A small image colorization model, trained from scratch.
Training: 7700 steps, batches of 64.
Rows from block 13 of a small image colorization model, named by matrix and row number. Rows with one number belong to one channel. Each number is 50 + 12 x the weight over its row's rms, rounded and kept within 0 to 99. All counts start at 0.
After each channel's rows are labels from the 100 images, of 14976, where the channel reaches its highest value: "responds to" is what is common among them. Only what is clearly more common there than usual is listed. The data: drawings of small networks of dots and links. In brackets: how many of the 100, against the usual share in percent.
# convs0: first 3x3 conv (model.blocks.13.convs.0.weight, 64x64x3x3, each kernel summed), inputs 0-63
# convs1: second 3x3 conv (model.blocks.13.convs.1.weight, 64x64x3x3, transposed, each kernel summed), outputs 0-63

convs0.13:63 38 49 61 62 59 56 36 58 45 40 61 47 62 55 70 62 67 40 40 69 49 61 75 44 43 30 54 48 37 66 61 65 64 63 50 48 23 49 58 65 36 47 40 56 48 31 87 60 52 61 38 54 47 61 59 40 39 51 53 44 56 41 47
convs1.13:50 62 57 39 56 56 37 61 62 38 55 36 71 45 31 36 54 20 42 44 46 47 55 30 34 64 52 39 54 32 54 40 54 50 65 32 33 58 34 66 54 50 62 34 49 59 29 42 41 54 60 38 50 54 51 32 23 56 49 57 62 52 45 27
responds to: red dots (39 vs 8.4); five dots (37 vs 17.7); green dots (28 vs 8.5)

convs0.10:35 38 38 43 50 37 38 39 39 35 44 36 39 35 45 56 32 64 59 42 37 32 36 64 41 48 59 34 45 40 49 36 34 33 35 41 38 46 43 36 40 57 35 43 34 46 40 44 79 37 36 37 43 36 38 46 36 38 36 33 43 41 39 49
convs1.10:55 56 56 31 59 61 32 64 64 37 52 47 70 49 33 36 58 29 36 50 59 44 59 30 38 66 43 41 58 42 55 40 62 47 73 39 36 51 35 67 58 42 67 35 47 60 35 46 38 59 44 37 55 56 56 38 26 45 49 64 59 63 43 29
responds to: green dots (44 vs 8.5)

convs0.55:37 69 51 50 53 37 42 65 47 51 67 57 59 53 61 41 49 35 62 61 59 55 52 19 67 56 52 60 41 59 65 43 50 48 58 58 57 45 40 46 60 59 50 51 53 49 64 24 29 64 45 66 67 42 68 48 84 59 43 58 48 68 69 41
convs1.55:57 47 35 37 63 61 31 55 65 40 62 42 68 48 36 34 51 56 46 53 56 46 60 24 36 67 56 38 44 31 60 36 62 42 56 51 35 61 33 70 70 56 47 34 38 58 48 62 40 59 46 34 43 62 35 39 41 62 44 67 60 57 37 31
responds to: green dots (69 vs 8.5); five dots (39 vs 17.7)

convs0.3:48 51 26 42 53 33 36 44 44 55 44 40 35 60 33 55 39 53 54 42 37 51 55 37 23 27 31 54 47 33 43 57 52 52 39 55 40 37 51 30 53 64 53 57 54 38 37 62 23 42 51 41 62 53 33 29 70 41 51 43 29 54 51 35
convs1.3:56 42 43 38 49 56 28 55 66 38 63 44 68 48 33 39 64 35 51 61 49 39 59 46 36 70 53 38 47 47 63 38 57 38 60 43 35 64 35 68 52 57 69 35 35 63 40 55 41 50 62 32 47 39 65 41 42 48 35 79 62 59 39 31
responds to: black dots (100 vs 8); five dots (39 vs 17.7)

convs0.15:70 62 54 49 83 00 48 56 57 49 59 59 51 72 58 44 51 51 55 56 63 66 60 48 56 55 45 45 62 54 56 43 49 60 55 51 49 54 43 52 59 31 59 58 47 61 57 25 50 49 51 45 53 55 79 54 38 56 50 53 51 48 49 43
convs1.15:53 56 47 47 02 57 44 52 53 46 53 37 55 49 36 33 49 56 50 44 56 51 54 45 34 57 49 44 45 34 55 44 55 50 44 35 35 56 44 57 54 51 47 30 46 38 45 53 02 52 50 42 43 55 45 18 35 49 48 54 53 58 45 38
responds to: five dots (53 vs 17.7)

convs0.54:63 42 48 51 58 59 63 29 57 60 54 65 44 61 61 49 58 64 39 36 67 58 62 54 33 30 30 65 56 31 56 51 64 59 60 67 65 39 66 59 41 39 56 51 60 45 35 71 76 41 61 63 52 59 62 57 55 44 60 60 55 43 27 62
convs1.54:57 60 63 34 52 66 42 48 65 42 52 38 69 50 33 36 55 29 44 64 54 50 57 29 33 62 39 37 65 32 44 45 60 46 60 31 34 57 37 66 55 45 57 33 42 59 26 46 35 40 59 40 52 60 46 34 28 48 48 58 60 54 37 31
responds to: green dots (75 vs 8.5); five dots (43 vs 17.7)

convs0.34:35 37 44 72 52 31 38 51 45 37 39 38 41 36 36 66 38 58 60 40 43 36 43 55 47 54 61 34 39 42 50 49 32 46 46 50 33 36 38 35 49 73 31 46 45 54 40 38 50 52 39 33 44 33 52 58 20 43 30 35 41 67 53 55
convs1.34:61 62 67 39 56 64 45 53 66 42 56 35 69 46 38 36 55 27 55 69 46 47 54 31 33 63 51 36 65 31 50 44 57 40 57 29 36 66 38 63 55 54 61 34 40 62 32 53 38 36 64 38 46 51 49 33 36 51 45 53 65 46 39 30
responds to: green dots (90 vs 8.5)

convs0.50:35 39 42 40 57 39 36 35 49 34 35 36 46 34 38 43 35 37 60 40 40 39 48 65 32 45 42 35 55 32 34 36 38 36 52 41 40 33 37 47 52 44 42 37 38 45 35 41 64 36 43 37 60 40 36 36 28 35 42 37 42 52 33 35
convs1.50:41 46 51 29 49 46 44 52 59 36 60 38 42 33 28 53 56 21 61 58 45 62 41 54 37 65 41 42 61 51 46 46 40 51 30 35 30 67 45 51 32 54 61 29 50 49 36 36 34 33 67 40 51 42 54 37 29 46 57 58 57 48 52 23
responds to: white dots (58 vs 9); five dots (45 vs 17.7); black dots (40 vs 8)

convs0.56:61 62 59 66 62 60 67 57 58 64 61 63 60 66 62 61 64 58 62 59 66 61 63 69 63 60 62 65 54 58 67 62 64 61 61 62 60 47 61 60 63 64 58 64 62 62 62 56 64 64 61 61 65 56 67 66 45 63 54 63 60 63 61 60
convs1.56:47 73 54 60 48 49 48 53 65 36 38 42 57 29 41 45 53 31 39 40 40 53 43 82 42 71 52 41 57 36 45 35 40 56 34 44 25 63 41 51 32 57 48 36 52 48 54 41 58 46 66 29 53 38 53 24 57 51 50 48 64 42 55 29
responds to: five dots (57 vs 17.7); white dots (26 vs 9)

convs0.8:33 54 52 62 54 38 28 52 50 50 38 51 49 26 25 55 38 30 50 50 30 30 40 62 56 55 48 47 58 49 43 37 53 48 50 35 29 51 30 31 35 61 49 62 54 51 58 39 59 44 34 28 56 46 28 39 35 42 61 38 46 65 58 32
convs1.8:51 54 42 46 59 50 36 58 62 37 59 37 70 48 34 35 48 30 52 58 44 41 57 35 36 63 60 38 36 36 62 35 62 40 68 41 37 64 36 66 61 57 62 35 39 62 35 52 42 62 56 37 44 45 58 30 30 61 38 63 63 43 38 32
responds to: five dots (48 vs 17.7); white dots (42 vs 9)

convs0.2:44 39 39 39 41 35 39 42 40 41 39 42 38 42 38 41 39 40 43 39 36 36 37 49 39 39 36 39 38 43 37 43 36 40 38 44 39 41 39 36 37 36 44 41 37 36 36 40 81 35 38 38 28 42 38 36 36 37 44 40 36 39 39 39
convs1.2:53 44 36 30 54 44 30 50 65 38 65 39 68 52 35 43 53 35 62 66 54 37 56 42 37 66 58 38 42 41 63 39 53 34 54 38 36 62 35 66 54 62 68 36 35 61 41 55 42 45 64 36 43 40 63 42 35 58 36 73 61 53 38 31
responds to: complete (48 vs 11.3)

convs0.22:36 41 40 45 50 36 37 39 43 37 42 39 45 37 42 37 36 35 81 46 41 38 44 58 39 51 42 38 46 33 42 37 40 37 46 41 38 31 37 42 38 69 39 35 37 42 37 40 59 45 39 43 71 37 41 38 57 39 39 38 39 73 37 37
convs1.22:63 58 62 52 47 39 42 65 66 39 62 35 60 57 32 37 40 40 64 48 39 45 62 36 35 65 63 35 61 36 61 39 61 41 58 46 35 65 35 64 63 65 49 35 42 65 34 58 32 50 66 35 39 38 58 44 39 64 39 38 64 50 35 34
responds to: black dots (99 vs 8); complete (40 vs 11.3)

convs0.4:63 62 64 62 54 62 64 60 65 61 60 62 63 62 63 61 63 60 48 60 66 65 64 56 60 60 56 61 61 60 60 63 66 64 64 61 61 59 61 66 60 58 64 60 62 62 59 66 47 62 65 61 64 63 62 66 64 62 64 63 64 57 58 62
convs1.4:45 50 46 50 49 41 38 51 71 37 56 37 70 46 33 35 44 18 42 47 49 45 54 42 33 69 52 34 50 46 57 40 49 45 44 35 30 56 34 62 55 60 53 30 47 57 27 45 48 50 65 37 49 48 60 24 30 59 49 52 63 47 41 25
responds to: five dots (60 vs 17.7)

convs0.60:27 62 52 63 64 41 42 64 37 56 46 62 50 40 65 64 54 63 47 49 46 43 36 43 71 54 50 65 37 61 64 57 30 58 46 56 68 52 65 36 60 52 40 63 61 47 60 45 10 57 36 63 69 44 56 45 57 54 34 55 52 51 67 65
convs1.60:52 61 51 34 57 53 28 68 57 37 52 50 70 52 33 37 60 27 32 42 58 38 56 40 39 65 50 44 46 42 56 34 61 47 68 30 36 47 34 67 56 42 71 37 50 59 45 49 41 67 43 36 58 39 57 33 31 50 41 66 60 55 44 30
responds to: black dots (99 vs 8); complete (48 vs 11.3)

convs0.23:35 40 42 38 43 41 35 36 46 35 47 38 47 37 42 38 37 28 47 48 44 42 42 48 32 51 44 35 46 42 36 33 44 36 50 42 30 33 34 50 41 37 43 34 38 40 38 36 72 42 43 37 53 37 48 42 14 38 45 45 42 47 40 34
convs1.23:46 65 51 33 52 60 33 68 61 37 54 45 70 56 31 38 51 28 37 44 60 42 58 29 39 65 41 40 47 41 56 39 62 47 72 35 36 49 35 67 58 45 67 35 49 60 35 50 37 61 51 38 53 54 47 37 25 53 42 59 60 59 41 30
responds to: green dots (39 vs 8.5)

convs0.63:53 63 61 62 63 64 58 66 61 58 63 61 66 57 61 61 63 65 60 62 62 62 67 57 61 66 56 61 62 62 64 61 62 63 68 62 62 56 62 64 63 58 59 60 64 63 61 60 40 64 61 61 63 59 63 63 65 61 56 61 66 62 62 63
convs1.63:57 70 62 48 48 51 42 59 68 38 40 35 66 51 30 39 57 22 40 50 49 45 57 42 35 67 46 35 72 32 47 51 55 47 49 32 32 63 35 62 53 51 63 31 49 61 33 50 46 43 64 35 51 43 62 32 37 54 44 53 64 44 42 28
responds to: five dots (62 vs 17.7)

convs0.1:60 60 59 32 52 60 67 57 58 59 64 66 66 64 55 42 60 52 57 64 61 63 63 40 44 60 35 56 41 67 63 43 52 59 65 62 60 61 50 67 66 37 62 58 58 44 64 47 17 68 61 60 64 62 70 49 67 63 53 69 53 54 58 46
convs1.1:41 66 54 40 53 55 33 64 50 35 50 38 72 37 37 46 59 24 36 50 49 54 40 52 39 70 44 43 48 39 56 34 49 52 65 33 28 64 33 63 35 47 65 33 50 52 42 49 51 45 67 36 56 37 57 26 34 49 50 53 64 42 59 26
responds to: five dots (56 vs 17.7); black dots (36 vs 8); green dots (28 vs 8.5)

convs0.17:29 61 41 54 64 37 30 55 37 38 47 69 50 32 49 43 39 37 63 46 41 33 44 69 47 52 42 48 41 52 60 34 36 29 56 54 42 35 39 40 57 39 36 64 40 35 69 23 40 60 35 49 60 34 50 39 45 45 35 46 41 66 52 39
convs1.17:48 63 62 37 58 62 37 65 58 37 49 44 72 39 34 35 56 24 36 52 57 53 45 35 41 66 43 43 55 44 48 36 55 53 71 31 33 60 33 66 45 45 67 35 55 57 41 42 37 53 58 37 59 49 49 32 24 50 54 52 61 54 50 25
responds to: black dots (100 vs 8); nine dots (45 vs 17.7); complete (39 vs 11.3)

convs0.53:44 47 48 69 57 32 38 43 52 38 39 33 47 48 59 58 47 28 37 47 58 42 40 59 43 48 44 42 48 44 49 37 48 46 49 39 27 30 28 47 59 55 44 38 49 47 28 34 46 50 48 37 77 34 67 46 10 40 40 47 38 61 51 45
convs1.53:58 68 53 34 64 49 39 63 64 39 57 35 70 51 34 38 46 28 45 63 42 43 56 37 35 64 59 38 51 39 55 40 58 43 66 32 36 68 35 63 58 59 66 36 43 62 37 57 43 51 67 37 46 41 57 29 35 61 40 49 64 40 42 32
responds to: black dots (99 vs 8); complete (32 vs 11.3)

convs0.14:62 64 55 58 39 62 61 49 53 64 61 63 54 62 58 41 65 34 31 47 65 61 60 41 38 39 28 66 38 57 62 57 67 58 64 70 65 50 52 64 46 34 63 61 66 36 52 67 47 60 58 63 46 54 53 58 83 58 62 69 49 49 48 56
convs1.14:56 65 70 42 49 61 46 55 65 42 46 37 65 48 31 36 56 23 48 57 45 56 51 28 36 62 43 37 70 31 39 51 50 51 50 30 35 61 40 61 47 48 58 32 49 60 28 46 41 33 69 40 56 55 40 36 27 48 52 50 62 54 47 30
responds to: red dots (39 vs 8.4)

convs0.38:43 45 40 62 50 41 50 48 44 51 32 29 33 44 51 61 50 60 56 32 37 41 35 55 64 36 60 56 44 25 42 60 40 48 28 27 60 51 57 35 36 56 42 38 45 47 31 52 68 20 43 59 42 47 32 40 42 39 51 36 41 28 50 57
convs1.38:59 62 77 29 57 56 35 62 65 40 55 37 66 52 34 39 63 29 52 61 33 46 54 35 36 64 55 39 57 34 54 45 53 44 53 32 36 65 37 64 51 56 69 36 44 61 33 53 42 42 65 36 53 40 55 41 34 49 43 59 61 51 41 32
responds to: complete (71 vs 11.3)

convs0.51:40 46 45 30 35 44 39 55 50 37 72 37 51 38 64 31 31 44 68 52 40 54 52 46 29 48 28 31 50 48 46 31 45 44 54 45 42 63 34 52 53 42 45 33 38 50 45 61 89 58 47 50 54 52 61 48 33 54 37 42 47 39 34 36
convs1.51:52 45 50 37 40 50 36 50 67 38 61 36 67 59 31 37 43 33 44 56 57 44 62 24 32 66 49 37 55 37 58 40 62 42 61 44 35 56 35 65 56 54 56 33 43 62 25 52 36 47 63 37 46 59 55 39 24 57 46 54 63 52 35 32
responds to: green dots (51 vs 8.5); five dots (43 vs 17.7); black dots (36 vs 8)

convs0.7:30 56 37 66 66 53 47 54 33 54 42 55 36 37 58 67 47 73 47 42 64 41 46 50 67 45 49 69 44 37 52 48 40 55 51 62 78 31 68 35 45 38 35 59 56 49 56 57 31 36 35 68 63 33 54 51 70 44 45 44 54 55 56 70
convs1.7:40 61 51 36 43 69 38 46 54 42 64 40 67 34 36 47 56 32 65 61 51 62 40 66 46 70 44 50 53 43 55 35 41 46 52 36 35 71 38 62 44 62 62 38 41 59 68 42 26 30 69 33 48 42 38 37 45 50 47 62 60 57 61 28
responds to: black dots (76 vs 8); complete (53 vs 11.3); nine dots (38 vs 17.7)

convs0.30:64 60 66 59 52 63 62 57 65 60 61 59 66 62 60 58 61 61 58 62 62 62 64 39 60 60 62 60 66 61 62 61 65 63 64 58 61 67 60 64 62 61 64 58 61 64 63 66 37 60 64 61 57 66 58 64 65 62 63 60 67 41 58 63
convs1.30:51 60 56 40 53 49 35 63 66 38 51 41 72 49 32 39 54 20 34 46 48 45 56 33 35 66 50 39 59 40 54 42 55 48 63 29 33 53 34 65 54 47 68 35 50 60 32 47 43 57 58 36 54 48 58 27 27 55 48 57 62 50 43 27
responds to: five dots (56 vs 17.7)

convs0.46:38 55 36 58 71 35 43 40 38 56 46 58 38 42 58 68 46 50 54 32 55 41 37 43 43 38 27 62 37 46 37 53 36 53 52 68 64 31 60 37 43 41 35 50 51 31 43 39 53 54 41 64 85 39 56 50 72 40 37 50 29 58 49 57
convs1.46:53 49 40 34 59 70 33 56 60 39 63 56 67 52 35 37 54 37 40 69 70 46 60 45 40 66 38 42 48 58 61 35 64 38 68 50 36 58 34 68 55 39 63 36 36 61 53 58 36 43 56 38 44 70 46 43 38 44 35 69 57 69 44 34
responds to: black dots (98 vs 8); complete (45 vs 11.3)

convs0.16:46 60 43 62 52 50 38 52 45 34 57 43 46 51 45 51 42 46 54 50 67 47 54 44 67 47 62 66 47 44 68 39 64 44 45 46 65 45 60 48 58 62 48 66 57 55 58 85 16 43 43 43 56 40 46 52 99 50 48 48 55 57 58 55
convs1.16:56 63 62 38 49 53 41 59 67 40 54 36 70 48 34 37 48 24 53 67 44 44 55 30 35 66 56 38 66 36 53 45 54 41 58 30 35 66 35 63 57 58 66 35 43 62 36 49 40 38 68 37 52 46 53 34 32 56 45 53 65 48 41 31
responds to: green dots (91 vs 8.5)

convs0.19:41 36 64 44 34 53 51 33 67 39 55 33 64 47 38 34 45 30 45 59 46 52 58 58 39 59 58 32 64 47 45 42 60 41 55 37 32 60 37 64 46 52 60 29 40 65 33 66 47 41 59 38 61 59 52 50 11 52 58 48 60 33 38 56
convs1.19:47 52 41 42 47 57 39 48 65 40 54 38 68 53 34 36 47 17 45 46 61 48 57 28 39 64 44 36 59 27 48 39 53 41 48 36 29 52 38 63 55 45 42 27 47 50 33 52 44 45 54 37 46 57 46 20 30 54 46 56 51 49 55 22
responds to: black dots (86 vs 8); five dots (50 vs 17.7)

convs0.62:58 37 42 30 37 50 48 38 49 34 57 33 44 45 32 31 37 38 47 47 49 42 48 50 29 51 44 30 47 44 43 30 55 33 46 41 30 44 36 54 41 38 47 31 33 53 40 62 86 40 46 31 31 42 56 55 40 38 45 46 52 41 39 38
convs1.62:45 59 50 37 49 62 37 55 56 38 57 46 75 53 35 38 50 21 34 51 55 46 52 28 38 64 44 41 47 48 56 37 59 45 71 31 35 49 37 67 52 47 69 34 46 60 35 51 37 55 56 39 54 55 50 27 26 57 48 57 64 44 42 26
responds to: green dots (96 vs 8.5); five dots (44 vs 17.7)

convs0.52:62 51 63 36 22 66 62 44 69 65 61 45 66 64 64 44 63 49 44 62 49 65 59 54 39 55 53 35 67 52 50 54 65 55 63 44 34 61 36 69 56 54 68 35 50 58 44 68 52 51 70 52 61 68 49 60 33 58 66 54 57 30 44 35
convs1.52:45 54 62 44 45 57 40 49 73 41 49 39 62 47 33 38 57 14 41 44 46 54 51 30 36 62 46 36 62 33 43 48 47 50 43 32 30 48 41 60 42 49 52 27 52 50 27 49 45 47 65 41 53 55 48 29 24 46 51 51 56 52 48 19
responds to: five dots (46 vs 17.7)

convs0.18:44 63 51 51 54 37 51 63 39 55 53 61 52 36 53 67 56 53 58 53 52 49 45 37 66 55 49 62 44 64 59 44 33 52 52 52 59 62 60 41 54 47 42 59 55 45 62 00 28 54 37 56 44 42 68 56 88 58 36 47 49 58 67 53
convs1.18:65 45 43 41 36 29 41 50 66 40 53 63 51 45 34 44 57 55 32 27 50 45 67 46 38 67 54 39 60 65 60 39 57 43 52 63 38 37 31 66 66 53 60 44 49 45 77 66 40 74 41 35 55 42 70 38 59 56 58 57 59 59 40 39
responds to: green dots (91 vs 8.5); five dots (37 vs 17.7)

convs0.21:64 43 57 28 35 51 68 48 61 53 69 47 61 68 51 33 53 38 52 64 57 63 62 37 40 53 46 30 52 59 50 48 61 48 49 33 40 65 26 65 61 46 62 29 34 56 47 64 62 51 66 58 38 66 67 52 58 65 57 63 49 39 40 27
convs1.21:49 62 59 38 53 66 41 54 64 41 52 39 69 49 34 35 54 26 39 59 57 52 53 25 37 64 39 38 66 34 45 44 58 47 62 30 35 56 37 65 49 43 58 33 47 58 29 55 40 39 66 41 53 59 44 32 26 51 50 53 62 53 44 29
responds to: green dots (56 vs 8.5); five dots (37 vs 17.7)

convs0.44:38 54 64 52 29 53 40 61 66 39 60 44 67 42 45 55 46 30 54 66 45 47 46 56 64 71 72 38 68 61 56 41 53 42 63 33 29 58 30 60 65 72 54 54 40 67 72 51 54 58 54 41 74 51 49 58 39 58 51 45 62 51 64 36
convs1.44:47 61 55 53 47 50 53 53 64 46 40 35 44 43 31 39 57 18 55 40 41 54 48 38 41 59 50 39 67 24 42 62 35 47 36 33 27 57 42 45 39 53 42 28 55 44 40 50 51 43 62 40 52 44 47 23 28 44 51 49 50 49 70 22
responds to: black dots (61 vs 8); five dots (57 vs 17.7)